config.toml
encoder_arch = "preact_resnet"
model = "contrastive audio-text model"
dataset = "notes from a synthesiser with random patches"
train_examples = 78125
noise_aug = 0.01
n_mels = 64
hop_length = 160
input = "log_mel"
spec_augment = true
win_length = 512
tokenizer = "word"
vocab_size = 43
loss = "sigmoid"
embed_dim = 256
encoder_norm = "batchnorm"
encoder_activation = "relu"
encoder_depths = [2, 5, 5]
encoder_kernel_size = 3
encoder_stem = "single"
encoder_avg_pool_shortcut = false
encoder_dropout = 0.1
encoder_widths = [64, 128, 256]
text_encoder_causal = false
text_encoder_width = 256
text_encoder_layers = 10
text_encoder_norm = "layernorm"
text_encoder_norm_position = "pre"
text_encoder_activation = "silu"
text_encoder_mlp_ratio = 2
text_encoder_head_dim = 32
text_encoder_fused_qkv = false
text_encoder_bias = "all"
text_encoder_qk_norm = false
text_encoder_parallel_block = false
text_encoder_dropout = 0.05
text_encoder_inner_norm = false
text_encoder_drop_path = 0.15
text_encoder_positions = "rope"
init = "kaiming_normal"
residual_init = "zero_last"
optimizer = "adamw"
lr = 0.0016
beta1 = 0.9
beta2 = 0.999
eps = 1e-06
steps = 16000
batch_size = 128
epochs = 26.2
lr_schedule = "cosine"
final_lr_fraction = 0
warmup_steps = 3200
weight_decay = 0.0
Rows from block 5 of the audio encoder of a small contrastive audio-text model, named by matrix and row number. Rows with one number belong to one channel. Each number is 128 + 24 x the weight over its row's rms, rounded and kept within 0 to 255. All counts start at 0.
After each channel's rows are labels from the 100 clips, of 14976, where the channel reaches its highest value: "responds to" is what is common among them. Only what is clearly more common there than usual is listed. The data: notes from a synthesiser with random patches. In brackets: how many of the 100.
# convs0: first 3x3 conv (encoder.blocks.5.convs.0.weight, 128x128x3x3, each kernel summed), inputs 64-127
# convs1: second 3x3 conv (encoder.blocks.5.convs.1.weight, 128x128x3x3, transposed, each kernel summed), outputs 64-127

convs0.40 [123 122 162 162 108 139 123 150  78  86 122  97 106 106 114 139 116 116 121 139 151 158 152 122 149 154 145 115  92 116 103 112 105 155 106 151 134 120 117 128 120 116 147 111  94 132 110 153 155 114 124 127 158 150  97 143 102 123 121  79 124 128  90 100]
convs1.40 [131 128 107 146 145 130 133 120 149 166 130 170 157 137 117 161 158 176 117 141 131 167 107  99 101  81 112  83 154 149 160 144 138 153 164  91 130 105 170 126 141 152 117 154 132 138 145 118  90 141 150 128 146 118 105 165 176 112 107 156  99 125 111 182]
responds to: vibrato (51); filter wobble (42)

convs0.55 [170  97 114  81 126 127 130 144 127 130 141 128 137 124 120 120 108  88 114 126 114 121 136 133 113 115 139 140 120 117 140 116  99 147 109 123 112 132 119 202 140  98 126  82 116 126 124 149 130  95 135 129 104 130 118 101 120  91 123 125 143 158 112 117]
convs1.55 [ 87  98 109 117 125 152 156 101 100 115 146  81 109 138 126 110 142 147  93  88 127 119 106 145 150 129 144 146 112 154 108 152 144  90 128 110  70 146 127  90 119  85 116 122  97 110 119 126 121 101 107 137 140  89 124 119 108 153 133  91 150 125 133 114]
responds to: narrow pulse (66); bass register (48)

convs0.64 [151 112 138 150 133 167 112 109 132 105 112 111 119 131 155 118 130 106 139 110 138 122 121 124 143 136 139 105 120 107 150  99 143 145 158 149 156 159  87  95 129 121 145 119 101  96 110 146 140 121 123 166 133  83 115 101 140 103 164  88 111  98  84 123]
convs1.64 [120 127  76  96 126 139 158 120 120 142 142  96 147 181 114 127 137 170 113  97 130 100 140 146 134 140 149 142 103 144 110 176 139 118 154 122 107 111 134 132 190 142 118 123 116 133 129 138 135 120 130 100  98 129  73 111 130  80 163  82 126 168 143 137]
responds to: inharmonic FM (50); harmonic FM (32)

convs0.43 [111  97 105 113 119 130 132 113 133 128  84 143 156  64 103 120 130 132 115 134 132 128 133 154 140 103 156 138 174 133 141  80 134 118 130 134 118 150 102 140 108 149 136 124 147 138 140 139 150 140 150 173 133  11 121 154 133  97 155 129 110 123  90 121]
convs1.43 [105  92 123 120 116  89  85 143  94  84 162 109 112  87 147 139 145 121  93 102 138 161 107 124 174  97 137  92  76 142 122  89 138 100 150 126 115  83 135 114 117 151 134 149  86 148  97 119 119 111 100  82  90  98 160 122  95 142 141  86 113 161 153 160]
responds to: saw (50); pitch class: A (25)

convs0.33 [147 142 117  97 110  96 164 116  97 133 147 148 135  91 137 113 105 133 126 143  85 122 141  99 149  96 126 132 138 139 131 133 119 144 148 106 108 163 104 145  82 140 111  88 134 138 123 120 121 162 141 127 111 119  82 143 125  92 171 139  81 163 138 150]
convs1.33 [112 146  94  88 143 107 114 125 168  74  82 138 180 131 101 180 140 109 107 132 120 107 126 111 111 142 106 121 110 139 133 103 164 123 145 134 121 125 142 107 109 150  93 119 107 117 106 145 100  99 118 131 132 122 176  99 100 108  90 127 122 153 135 146]
responds to: text has "pass" (97); resonance (86); filter closing (53)

convs0.63 [124 127 159 100 140 138 101 109 127 145 156 131  82  96  77 162 135 134 131  89 140 145 164 110 108 111 141 108 121 130 148 161 114 164 137 136 139 103 145  76 138  69 120 136 115  90 127 120 125 127 145 100 159 143  98 122 114  79 138 113 112 101 144 143]
convs1.63 [154 121 124 117 126 166 117 139 170 110  99 125 151 153 102 139 127 132 121 126 107 106 151 123 131  85 106 114 111 123 115 151 139 125 135 118 147 169 109 146 130  99  92 176 148 129 110 126 126 120 135 134 132 149 131 111 100 133 101 149 137 137 122  83]
responds to: triangle (35); oscillator: square (29)

convs0.115 [123 147 127 166 135 174 136 113 102 131 113 104 128  67 151 171 136 115 100 134 158  79  83 138  90 132 114 135 144 104 102 117 103 170 111 144 105 140 120 110 132 112 120 137 116 121 133 138 152 135  86 116 144 136 122 111 130 126 127  90  91 101  85 120]
convs1.115 [107 146 136 179 136 124 128 117 161 132 108 106 105  83 102 114 146 112 112 149 132 165 121 132 116 111 132  71 142 159 182 122 123 114 132 115 161  90 133  76 147 130 139 154 141 121 132 119  97 124 152 127 149  71 120 135 168 135 116 114 105 105 118 143]
responds to: triangle (48); square (32)

convs0.60 [132 148  66  71  85 136 142 106  98 146 111 163 166 100 101 105  90 160 116 130 106 151 110 130 141  98 161 147 141 144 107  96 118 146 104 130 116 156 108 147 109 111 128 119 118 139 122 120 139 154 122 131  98 123  53 155 167 118 134 144  92 184 132  91]
convs1.60 [ 99 149 105 125 115  89 101 143  89  93 147 112 126 140 133 125 153  84 125 129 151 109  86 122 129 146 125 124  74 144 148 109 114  98 145 172 144 122 123 112 129 161  97 124 123 114 104 100 128  86  88 154 101 169 149  90  78 132  88  88  97 127 108 147]
responds to: drive (61); pluck (60); bass register (57)

convs0.113 [133 125 119  78 122 126 126 128 114 147 110 126 144  84 162 152 165 115 127 111  88 172 113 101 142 120 146 136 131 125 107  83 126 110 121  81 113 149 134 167 137 131 141  97 119 160 162 128 123 145 111 149 120 123 128 132 122 166 129 143 121 130 142 117]
convs1.113 [124 128 112  86 127 138 135 149 121  85 139 155  91 159 111  86 123 112 110 113 143 118 134 136 135  97 123 127  76 104 143 132 102 133 134 100 132 104 114 109 158 101 109 143 136 119 110 107 117 132  96  97 105 123 157 118  75 103 110 111 127 116 146 113]
responds to: text has "pass" (93); resonance (83); filter wobble (68)

convs0.0 [ 85 108 148 137 133 147 133  91 152 144  81 136 147  82 117 144 126 111 137 138  37 157 111 113  95  89  71 117 136  93 139 114 142 130 137 108 130 120 132  86 151 119 109 143 155  96  76 130 142 100  99 156 126  67 112 110 162 134 146 105 128 130 136 134]
convs1.0 [163  88 125 100 144 111 111 128  96 135 143  99 144 135 130 117 129 120 134 101  46 118 106 141 144 126 155 133 121 120 103 105 138 111 180  88 141  97 129 179 126 142 151  91 140 145 107 120 110 136 108 116 125 161 128 124  33 105 121 153  89 132 124 113]
responds to: glide (48)

convs0.56 [139 107 130 129 155 103 152 106 100 141 109 155 128  99 134 109 137 128 109 135 110  94  80 112 127  71 143 128 159 150 124 174 114 164 122  89 108 148 122 157 126 116 127 155 145 110 149 136  86 125 122 101 150 108 128 134 147 130 135 130 149  92 127 140]
convs1.56 [111 114  72 124 126 119 120 132 162 111 127 161 123 166 104 136 142 137  74 130  79 107 115 101 137 123 103 141 117 111 173 113 111 116 106 109 134 128 119  97 108  70 133 133 175 118 124 125 109 124 128 149 103  95 119 115 113 145 106 149 136 156 132 105]
responds to: resonance (64); filter wobble (56)

convs0.112 [176  99 115 118 114  60 139 156 112 109 132 110 132 117 126  64 132 105 133 140 113  94 136 142 105 100 128 119 123 145 117  62 106 113 122 101 130 166 126 142 111 143 140  92 135 141  65 126 144  96 155 139 110 144 125  99 107 159 186 123 151 138 136 126]
convs1.112 [ 98 131 126 134 152 147 125 149 112 119 138 105 121 109 154 144 133  97 146 168 147 147 119 134 121 161 133 171 108  99 151  84  96  83 170 113  86 137  94 126 127 116 120  99 117 111 129 128 135 160 126 115 130  94 133  88 106 133  77 128 154 138 106 139]
responds to: inharmonic FM (27)

convs0.17 [ 95 101 119  78 140 126 144 132 143 153 114 154 131  95 143 132 100 148 132 150 111 120 120 105 108 130 114 176 123  81 101 148 111 103 128 119 155 171 130 156 126 131 128  78 169 125 133 128 152 123 123 129 159  67 114 126  99  87 171 182 135 145 133 141]
convs1.17 [116 131 103  98 139 118 142 104  96  91 124  95 133 161 116 168  99 154 100 131  89  85  70 130  96 146 144 152 100 136 131 143 137 119 106 148 134 128 141 112 150 106  91 129 139 112 103 128 149 120  79 115  92 126 121  99 103 106 163  99 163 134 151 111]
responds to: inharmonic FM (45)

convs0.11 [126  93 170 124 141 105 122 151 118 131 136  92 129 168 120 143 136 136 127 142 110 128 141 126 115 104 118 142 101 141 140 169 141  89 130  77 125  76 141  97 117 138 133 101 128 145  91 140 144 111 115 117 156 143 143 109 110 125 166 120 104 137 122 146]
convs1.11 [119 122  80 126 131 201 142  81 163 122 136 155 124 149 127 115 139 157 120 131 148 171 141 127 167 122 136 171  96  95 136 172 125 169 159 148  99 143 100  85 154 120 117 135 148 120 152 100 159 110 100 149 110  99  72 161 144 134 139 143 146 119  98  96]
responds to: resonance (79); filter wobble (58)

convs0.49 [113 102 132 151 143 146  92  96 161 116 145 123 133  91 121 143 129 126 147 147 155 203 122 125  94 124 132 108 122 134 145 119  97 161 134 132 110 124 159  61 128 109 129 147 125  99 136 131 156 121 131 113 147 122 103 135 116 198 121  85 133 121 132 183]
convs1.49 [120 120 131 118 123 157  88 142 158 116  57 101 144 130  65  77  89 124 112 133 106 117 175 139 136  91 124 109 148 131  97 150 127 142  86  73 125 116 129 131  88 100 123 147 151 138 134 111 116 145 155 133 111 130 132 133 117 134 117 162 153 138 130  67]
responds to: tremolo (92); triangle (27)

convs0.9 [146  83 143 137 132 165 114 131 163 107 143 146  81  84 124 102 123 132  95 127 162 164 140 143  94 103 132  99 134 128 143 151 146 105 121 127 157 141 130 167 100  36 108 133 121 109 125 133 129 108 112  80 122 142 115 151 126 138 130 119 155 127 135 115]
convs1.9 [ 88 101  75 101 140 133 124 111 142 135 141  98 136 109 121 147 152 158  68  96 109  83 112 116 160  83 151 125 107 123  80 157 139 116 131 115 118 108 162  83 162 115 149 123 116 145 145  90 120 121 121 133 124 108 113 101  86 130 107 101 106 164 161 134]
responds to: narrow pulse (29)

convs0.8 [150 112 152 137 151 121  75 138 147 139 127 136  50 129 122 151 122 165 133 123 135 128 136 139 106 119 109  70 131 115 141 161 133 156 155 134 132 153 104 113 113  98 155 139  72 101 137 106 133 105 150 151 136  98 132 122 145 112 145 117 137 135 103 134]
convs1.8 [110 122 118 107 125 120 162  84 136 145 148 122 155 144 112 137 153 163 130  82 105  68 152 112 132 124 141 135  95 152  76 191 150 125 118 136  89 102 124 134 171 139 120 141 101 135 129 135 148 138 131  80 141 106 116 110  99  91 115  67 107 146 185 125]
responds to: square (46); triangle (34); pitch class: C (26)

convs0.26 [129 107 148 111 145 130 109 122 140 139 111 130 116 133 135 163 127 158 142  92 133 118 167 123 111 119 111 128 131  98 116 144 145 102 131 125 123 134 131 125 137 100 141 125  55 108  85 138 130 137 154 142 142 132 121 141  96 111 173 137 151 136 141  92]
convs1.26 [116 132  97  94 131 115 134 128 148 120 122 108 142 163 118 128 135 119 109  92 107  62 128 137 115 126 139 139  85 143  78 164 138 148 139 133 140 115 157 136 181 124 138 140 150 145 120 121 169 127  96 100 106 125 120 130 114  92 132 113 122 139 162 143]
responds to: bass register (85); hard sync (42)

convs0.12 [103  65 143 123 142 111 124 162 126  80 137  92  73 147 130 154 160 143 139 157  84 131 143 120 148 106 114 135 118  81 121 164 148 140 155 110 147 113  78 104 160 138 107  94 126  84  94 160 122 107 142 144 111 132 125 130 103 109 122  55 120 122 137 131]
convs1.12 [124 118 137 108 133 163 141  94  88 135 140 156 178 116 168 153  92 145 114 128  78 112  89 129 106  80 139 158 135 142 106 114 123 198 104 140 127 143 168 155  98 122 145 125 133 149 142 125 151 130 106 151 130 143 139 108 103 114 134 153 100  94 119 132]
responds to: notch (54); filter closing (44)

convs0.46 [137  71 106  97 125 144  96 118 118 115  95 129 104 107  86 123 117 147  98 148 162  96 150  60 122 116 132 171  98  84 130 109 113 107 141 146 113 138  79 110  95 148 157  91 164 106 133 134 162 134 133 134 126  87 132 135  97  67 113 115 116 107 102  97]
convs1.46 [128 124 167 101 136 111 145 125 108 134 176 124 130 128 129 115 164 171 119 110 123 126 146 100 172  78 160 154  94 165 103 149 143 136 135 124 121 106 152 107 137 102 136 154 119 169 154 155 150 109 143 144 171 124 141 127  98 167 144 116 137 163 169 131]
responds to: drive (97); narrow pulse (55)

convs0.94 [129 133 115 106  70 142 156  87 119 145 120 113 136  87 104 130  99 156 130 113 176 167 144 122 168 107 121 128 120 101  92 108 152 130  93  88  71 153 157 116 113 104 115  71 131 105 125 133 135 169 111 144 115 106  91  90 176 119 146 140 109 126 116  98]
convs1.94 [114 151 123 139 151 129 139 120 161  87 130 149  94 166 145 120 158  93 135 156 146 143 114 125 126 130 121 103  97 120 184  97 141 145 166 129 161 130 115 116 157 172  91 132 111 129 116 124 167  95  94 127 110 131 159 130 135 150  73  89  90 133 127 145]
responds to: filter wobble (88); resonance (82); filter: band-pass (43)

convs0.65 [152 105 166 132 133  85  69 119 101 120 112 166 124  86 119 102 119 120 130 121 107 141 166 120 116  82  84  91 107 124 145 107 128 139 116  71 126 112 131 115 113 141 114 157 139 129 134 113 109  79 125 104 117 144 124  75 139 141 121  94  92 125 155 117]
convs1.65 [105 141  99 130 137 111 178 109 126 126 126 117 124  93 123  92 174 143 111  94  78 121  96 149 146 126 144 115 144 128 130 154 118  91 165 130  86 128 103 125 120 106 145 110  92 124 132 120 117 138  84 119 143  82 114 110 124 102 132 126 102 113 136 178]
responds to: tremolo (62)

convs0.86 [108 125 133 136 137 135 111  78 136 135 108  59 109 101 132 143 155 130 138 122 102 170 127 141  83 150 120 101 107  95 121 108  64 121 134 107 126 118 138  87 119 137 108  74 107  92 116 134  87 111 147 136 134 108 134 139 147 142 137  91 144 149 132 123]
convs1.86 [128 119 135  96 121 154  99 105 157 133  84 107 147 139  43  75  53 107 126 135  96  91 183 105 178  85 112 112 134 129 117 136 166 115 105  91 113 121 138 133 108 103 104 151 144 154 122 106 105 145 160 124 118 134 130 137 103 135 121 155 140 148 113  66]
responds to: tremolo (95)

convs0.52 [114  48 130  87 125 112 142 124  86 140 148  89 137 147 111  87 143 139 103 114 108 131 131 174 148 104 107 115 150 135 153 123 117 144 121 112 137 169 129 126 127 138 115 101 129 112 113 111 155  92 158 130 149 126 115 138 135  70 100 117 116 118 127 121]
convs1.52 [ 87 150  94 135 113 153 109 113 106 101 141 151 105 105 147 150 126 104 155 150 207 160 149 119 106 117 110  78  75 147 141  97 117 132 110 104 127 106 118  80 145 125 116 127 105 123 154 151 156 125 155 143 122 105 107 141 125 129 108 124  73 102 130 109]
responds to: filter wobble (72); resonance (69); detuned saws (31)

convs0.25 [122 127 114 146 108 139 163 109 154 137 121  83 124 126 147 131 140  79 141 140  93 143 126 108 108 135 122 153 138  87 121  99 104  96 118  97 130 158 129 109 118 126 131 106 148 120 133 138 109 128 157 126 111  96 142 148 122 149 202  91 143 172 160  98]
convs1.25 [ 63 107  97  91 156 112 123 137 128 129 161 136 110 109 143 125 120 159 135 120  84  57 138 138 113 148 133 145  87 158  80 152 144 124 121 108 137 125 154 175 114 139 123 115 108 132 127 106 125 119 142 156 144 149 113 123 100 102 105  82  95 161 143 136]
responds to: inharmonic FM (38); ring modulation (27)

convs0.50 [124 110 172 112 179  75 118 116  93 124 135  71 102 118 139  88 109 116 142 134 124 108 153 130 104 104 109 107  92 132 168 119 116 107 131 101 116  77  96  79 121 123 140 102  99 100 145 139  73 129 129 113 117 119 129 104 113  92 122  84  85 111 166 147]
convs1.50 [110 149 138 124 121 117 139 151 143 104 123 111 112 131 124  89 157 141 132 106 201 137 181 109 118 120 179 149 101 129  88 155  88 179 119 118 118 153 134 145 130  76  96 153 134 139 112 116 112 157 137 141 112 170  91 128 115 118  92 147 177  91 115  86]
responds to: triangle (35)

convs0.15 [126 130  99 116  84 156 128 164 120 125 122 101 113 121 134 132 109 146 143 143 119 185 133  82  93 129  93 112  88 114  77 140 138 101 161  73 117 132 113 133 129 153 154  60 142 142 138  98 115 152 132 107 107 142  96 110  94 151 116 116 101 143 138 151]
convs1.15 [ 90 126 107  82 147 126 129 132  74 126 155  92 122 157 161 104 159 151 176 128 134  93 139 113 150 132 161 109 102 153 132 122 102 144 172 132 120 137 120 120 134 173 121  98 104 112 139 117 149 132 127 168 138 152 145 174 119 115 135  92 117 136 140 145]
responds to: glide (70); pluck (62); bass register (53)

convs0.34 [116  92 120  90 107 133 108 112  87 139 119  96 143  93  74 118 140 130 126  90 120 160 136 117 143 119 136  82 128 126 169 121 139 118  85 112 148 106 140  87 150 118 100  95 110  94 133 120 153 114  99 119 128 108 120 133 122 120 128 128 100 167 122  60]
convs1.34 [142 115 108 100 115 143 130 154 130 141 159 132 153 168 100 146 157 110 151 119 113 116 115 139 139 136  64 149 136 103 128 132 133 130 106 111 124 139 125 131 149 165 123 133 123 113 121 112  96 125 133  58 130 100 128 112 119  86 105  97  94  80 109 131]
responds to: bass register (50); inharmonic FM (42)

convs0.47 [157 134 137 116  90 114 145 124  90 118 107 132 154 107 116 116 122 102 151  87 146 118 116 123 123 160 148 122 157 124 137  53 113 193 132 101  88 146 124 149 127 114  99 109 155 136 103 124 122  97 143 107 149 127 107 108 173  95 127 101 177 143 136 120]
convs1.47 [115 171 107 154 124 106 128 166 116  98 128 110 104 137 132 160 138 105 107 132 132 192 117 121 112 133 106 135  87 112 140 111 115 131  87  90 114 127 101  96 138 177 114 151 116 109 121  79 145 109 109 156  86 134 156 107  96 148 111  92  87 128 130 117]
responds to: bass register (88); saw (37)

convs0.14 [155 150 108 144 112 117 160 145 114 145 143 142 159  91 124  91 113 154 126 102 150 118 125 113 152  83 149 155 122 128 109 112 134 150 132 101  97 144 104 147 113 155 149 116 110 142 124 112 102 148 153 122 111 103  48 107 162  85 143 126  79 131 143 136]
convs1.14 [ 90 134 106 125 149 147 133 130 146  83  76  93 135 168 113 148  78  99 119 118 165 117 180 134  62 150 110 150 107 117 139 105 127 102 138 146 119 113 119 100 136 126 111 111 133 103  97 129 166 139 129 109 136 126 123  98  82 108 110 103 144 149 113 125]
responds to: pluck (59); drive (58); filter wobble (42)

convs0.108 [137  45 131  98 139 109  61 149 127 114 109  91 129 124 136 131 108 139 133  99 133 149 129 156 108  53 102  41 132 120 167 130 155 136 130 118 135 118 136 129 115 141 110 122 126 106 112 118 148 101 135 106 129 134 138 141 105  94  97 109  89 110 114 146]
convs1.108 [104 113 104 127 127 137  91 115 114 113 180 141 129 108 152 131 128 137 137 107 185 146 155 132 143 124  99  73  95 149  89 124  97 168 121 160 168 107 121 120 133 109 152 163 112 152 164 134 116 128 151 152 125 160 102 159 120 164  92 105  91 130 153 114]
responds to: bass register (77); detuned saws (34)

convs0.37 [106 137 145  87 136 143 124 111 136 108 112 109  79 120 126 172 111 145 142 124 124 148 137 119 131  95 111 118 118  82  93 133 127 110 127 138 143 107 130  97 128 116 120  75  91  89 137 128 128 155 152 126 146 110 138 135  78  98 155 100 123  86 147 130]
convs1.37 [ 93 142  98  71 119 143 150 133 100 114 122 115 114 153 148 120 158 155  96 104 127  97 131 134 115 114 150 136  86 151 120 157 134 152 169 150 152 132 173 161 133 165 103 134 159 154 130 125 101 141 113 151 103 184 148 164 102 131  96 101 120 141 117 144]
responds to: drive (58); bass register (45)

convs0.5 [ 98 129 116 124 129 149  95 122 147 123 110 128 111  94 154 141 168 101 138 113 126 146 135 120  79  95 155 156 112 124 150  97 111 117 170 128 122 128 120 115 149 140 113 153 137  97 109 157 107 137 133 144 163 114 122 166 148 124 118 118 118  95 136 195]
convs1.5 [118  87 119  98 101 154 133 114 163 113 105 118 115 142  77  84  55 138 116 130  88 125 165 105 145  67 119 111 147 118 112 137 121 122  91 125 108 135 139 131 105  85  94 170 124 165 117 130  97 159 129  99 119 128 110 110  99 131 110 121 136 129 125  55]
responds to: pluck (63); tremolo (60)

convs0.61 [149 102 133 127 128 149  99 114 133 150 106  70 116 105 139 132 112 127 115 138 138 115 130 101 127  89 109  73  95 128  68 120 131 108 153 109 126 150 146 140 162 116 128  86  77  83 125 123 113 180 117 116 138 128 106 131 130 160 161 106 128 106 130 103]
convs1.61 [151  98 105 118 159 133 151 133 129 123 128 140 142 121 169 143 136 127 107 145 118 175 173 116 149 129 108 130 120 124 156 139  98 153 154 115 107 127 116 142 145 133 152 119 170 179 150  96 124 125 148  92 118 164 112 132 137 108 105 137  80 146 127 167]
responds to: bass register (69); filter: notch (40); square (28)

convs0.102 [152  83 130 155 133 153  90 167 107 109 106 111 147 122 109 135 123 137 123 115 108 129 113 131 108 145 124 131 146 110 162 139 119 106 155  84 165 111  85 141 127 117 177 107  92 126 121 129  73 111 138 161 134  95 123 112 130 138 153 106 118 109 110 170]
convs1.102 [152 141  80 143 116  89 113 137 116 143 127  95 119 145 126 142  90 148 114 151 161 121 127 108 122 115 144 145 140  86 112 141 109 150 198 131  96 103 126 126 156  90 107 114 117 106 168 137 114 166 139 110  75  84  78 119 163  68 144 138 136 144 143 103]
responds to: vibrato (48); harmonic FM (42)

convs0.87 [117  92 144  90 147 114 117 158 100 130 113 126 141 180 143 121 109  96 124 110 128 156 146 134 143  97 104 126 109 132 134 113 164 144 105  97 100 115 179 126 131 140 126  79 155 131 109 133 169 126 107 108 141 146 153 105 122  90 141 128 135 109 105 155]
convs1.87 [113 133  96 122 147 171 146  90 159 100 141 152  98 116 146 114 143 137 166 127 174 166 135 133 147 111 116  94  96 102 156 134 103 170 151 145 143 128  92  86 147 121 101 152 117 109 156 131 166 107 126 130 106 118  90 147 115 142 105 141 105  95 142 107]
responds to: resonance (73); filter wobble (64); detuned saws (30)

convs0.53 [122 125 105 108  95 137 144 157  97 135 139 137 168  81 137 105 134 135 134 113 122 116 162  91 156 111 129 171 139 123 105 122 123 131 124  79 152 140 118 158 120 127 121  83 161 119 119 160 114 158 147 135 144 109 100 132 145  79 141 174 120 150 107 123]
convs1.53 [ 95 124  93  87 142 106 124 102 164  79  86 111 109 149  89 154  87  94 135 162  83 112 128 138  77 120 113 125 106 156 149 126 134 133 109 162 145 111 144  91 126 144  95 129 110 127  98 132 101 102 124 122 126 121 129 126  73 115 139  97 128 122 146 129]
responds to: filter wobble (73); resonance (56); high-pass (50)

convs0.44 [112 153 149 143 122 124 122 121 131 132 135 115  87 112 162 127 135  95 111 119 149  96 104 154 112 164  94 124 150 100 130 140  64 147 102 152 130 139  87 128 123  88 156 138  75 105 139 132 164  96  96 144 162 140  85 130 140 111  85  97 146 110  82 132]
convs1.44 [103 107 152 147 113 118 117  88 203 138  99 111 128 102 115 132 135 156 120 105 125 138 110  98 125 110 140 104 136 151 140  93 123 133  83 110 171 103 126 109 112 110 136 152 155 138 101 142  84 111 160 138 141  86 104 123 151 120 119 149 121 103 120 106]
responds to: resonance (58); filter wobble (46)

convs0.125 [ 87 146 133 129 124 106 134 131  84 136 126 102 107 118 119 114 138 122 130 116 141  90  87 148 106 169  88 114 102 105 146 106 102 156  92 127 121 114 123 110 122 105 130 133  92  73 120 120 190 119  87 148 143 107 116 124 123  90  83 104 124 123  80 106]
convs1.125 [ 96 123 117  96 101 150 117 141 145 150 120 146 150 137 173 137 166 157 111 133 142 159 153 100 128 117 107 110 132 137 141 116 122 142 131 105 142  79 145 125 117 151 141 114 161 146 127 115  94 111 178 115 125  83 119 121 109 119  87 175  67 106 131 135]
responds to: resonance (94); filter wobble (85); filter: band-pass (45)

convs0.22 [106 115  98 122 152 131 125 125 107 116 120 144  61  88 113 109 129 148 103 113 170 101 121 125 102 115 129 128 107 110 112 152 161 158 130 118 102 151 133 115 127 125 111 127 130 113 110 144 151 121  88  91 129 144 154 118 102 103 117  82 119 136 114 108]
convs1.22 [ 94 151 154 162  95 118 145 116 135 116 148 119 118  61 124 133 128 134 121 135 126 133 100 122 116 131 165 106 102 161 141 144 108 118  83 132 104 105 147 114 120 114 167 148 126 161 122 126 125  97 118 152 110 102 127 122 159 159 150  52 109 139 173 139]
responds to: pluck (92); square (28); triangle (27)

convs0.74 [120 124 114 121 147 127 135 133 158 111 127 179 143  89  96 114 122 142 110 118 155 114 105 116 121 149 119 138 144  90 124 134 157 137 135 160 126 153  95 102 128 153 170 118 151 148 147 157 154 130 139 156 131  40 129 167 141 103 151 153 119 130  92 124]
convs1.74 [123 146 140 153 120  92 113 147  85  97 153  92 103 111 137 133 143 101 109 134 145 115 116  99 137 129 149 104  86 158 166  98 116 120 133 161 150  92 172 133 140 134 125 168 125 129  93 119 118  97 114 120  81 113 131 137 152 140 139  94 127 143 144 163]
responds to: saw (37); detuned saws (27)

convs0.124 [163  62 169 113 109 144 100 154 155 161 132 147 102  88 123 110 101 146 134 145 156 131 148  93  94  95 136  74  97 134 114 159 128  87 139 110 121 150 122 142  96  92 153  97 104  99 163 112  97  83 160 118 154 129  99 104 120 110 111 135 102 132 142 119]
convs1.124 [153 108 101 151 135 132 130 145 114 138 165  90 170 131 131 166 179 135  88 101 119  95  57 118 127 149 129 126 129 120 103 115  90 139 124 144 159 129 163 131 148 157  94 155 129 149 137 128 134 166  91 140 111 132 144  56 140 116 136 149 160 129  91 148]
responds to: triangle (33); square (32)

convs0.23 [ 89 136 136 132 160 131 131 127 150  92 150 151  94 117 146 110 146 130  96 139 125 104 126 143  93 155 131 125 114 112 119 158 123  78 122 134  96 135 123 106 124  82 135 143 146 129 108 112 172  99 107 116 108 119 142  92 125 127 117  74 140 135 128 123]
convs1.23 [ 94 135 120 141 111 104 142  95 148 124 145 143  86 117 107  84 123 193 100 117  89 104 125 105 118 154 145 148 118 149 110 137 134  93  92 164 153 117 139 122  91 106 140 132 131 122 110  92 104  83 113 126 112 129 120  98 116 146 130  92 125 130 138 144]
responds to: glide (71); drive (58)

convs0.45 [171 116 140 134 139 154  88 134 157 106 150 129  90 128 130 133 164  95 133 138 146 139 147 141 139  90 111 117 126 116 114  78 128 133 155 109 153 123 116 138 159 111 132 114 124 129 143 104  98 119 162 134 140 201  94 102  85 141 130  87 120 110 111 156]
convs1.45 [109 138 113 108 166 128 180 113  89 102 116 117 119 128 118 135 105 135 143 129 136 170  99 119 139 110 145 130 134 151 187 138 151 137 118 156  90 128 115  96 105 184  98  96 121 121 111 141 125 145  93 101 134 138 175 132 149 129 143 141 139 139 102 146]
responds to: glide (57); resonance (43)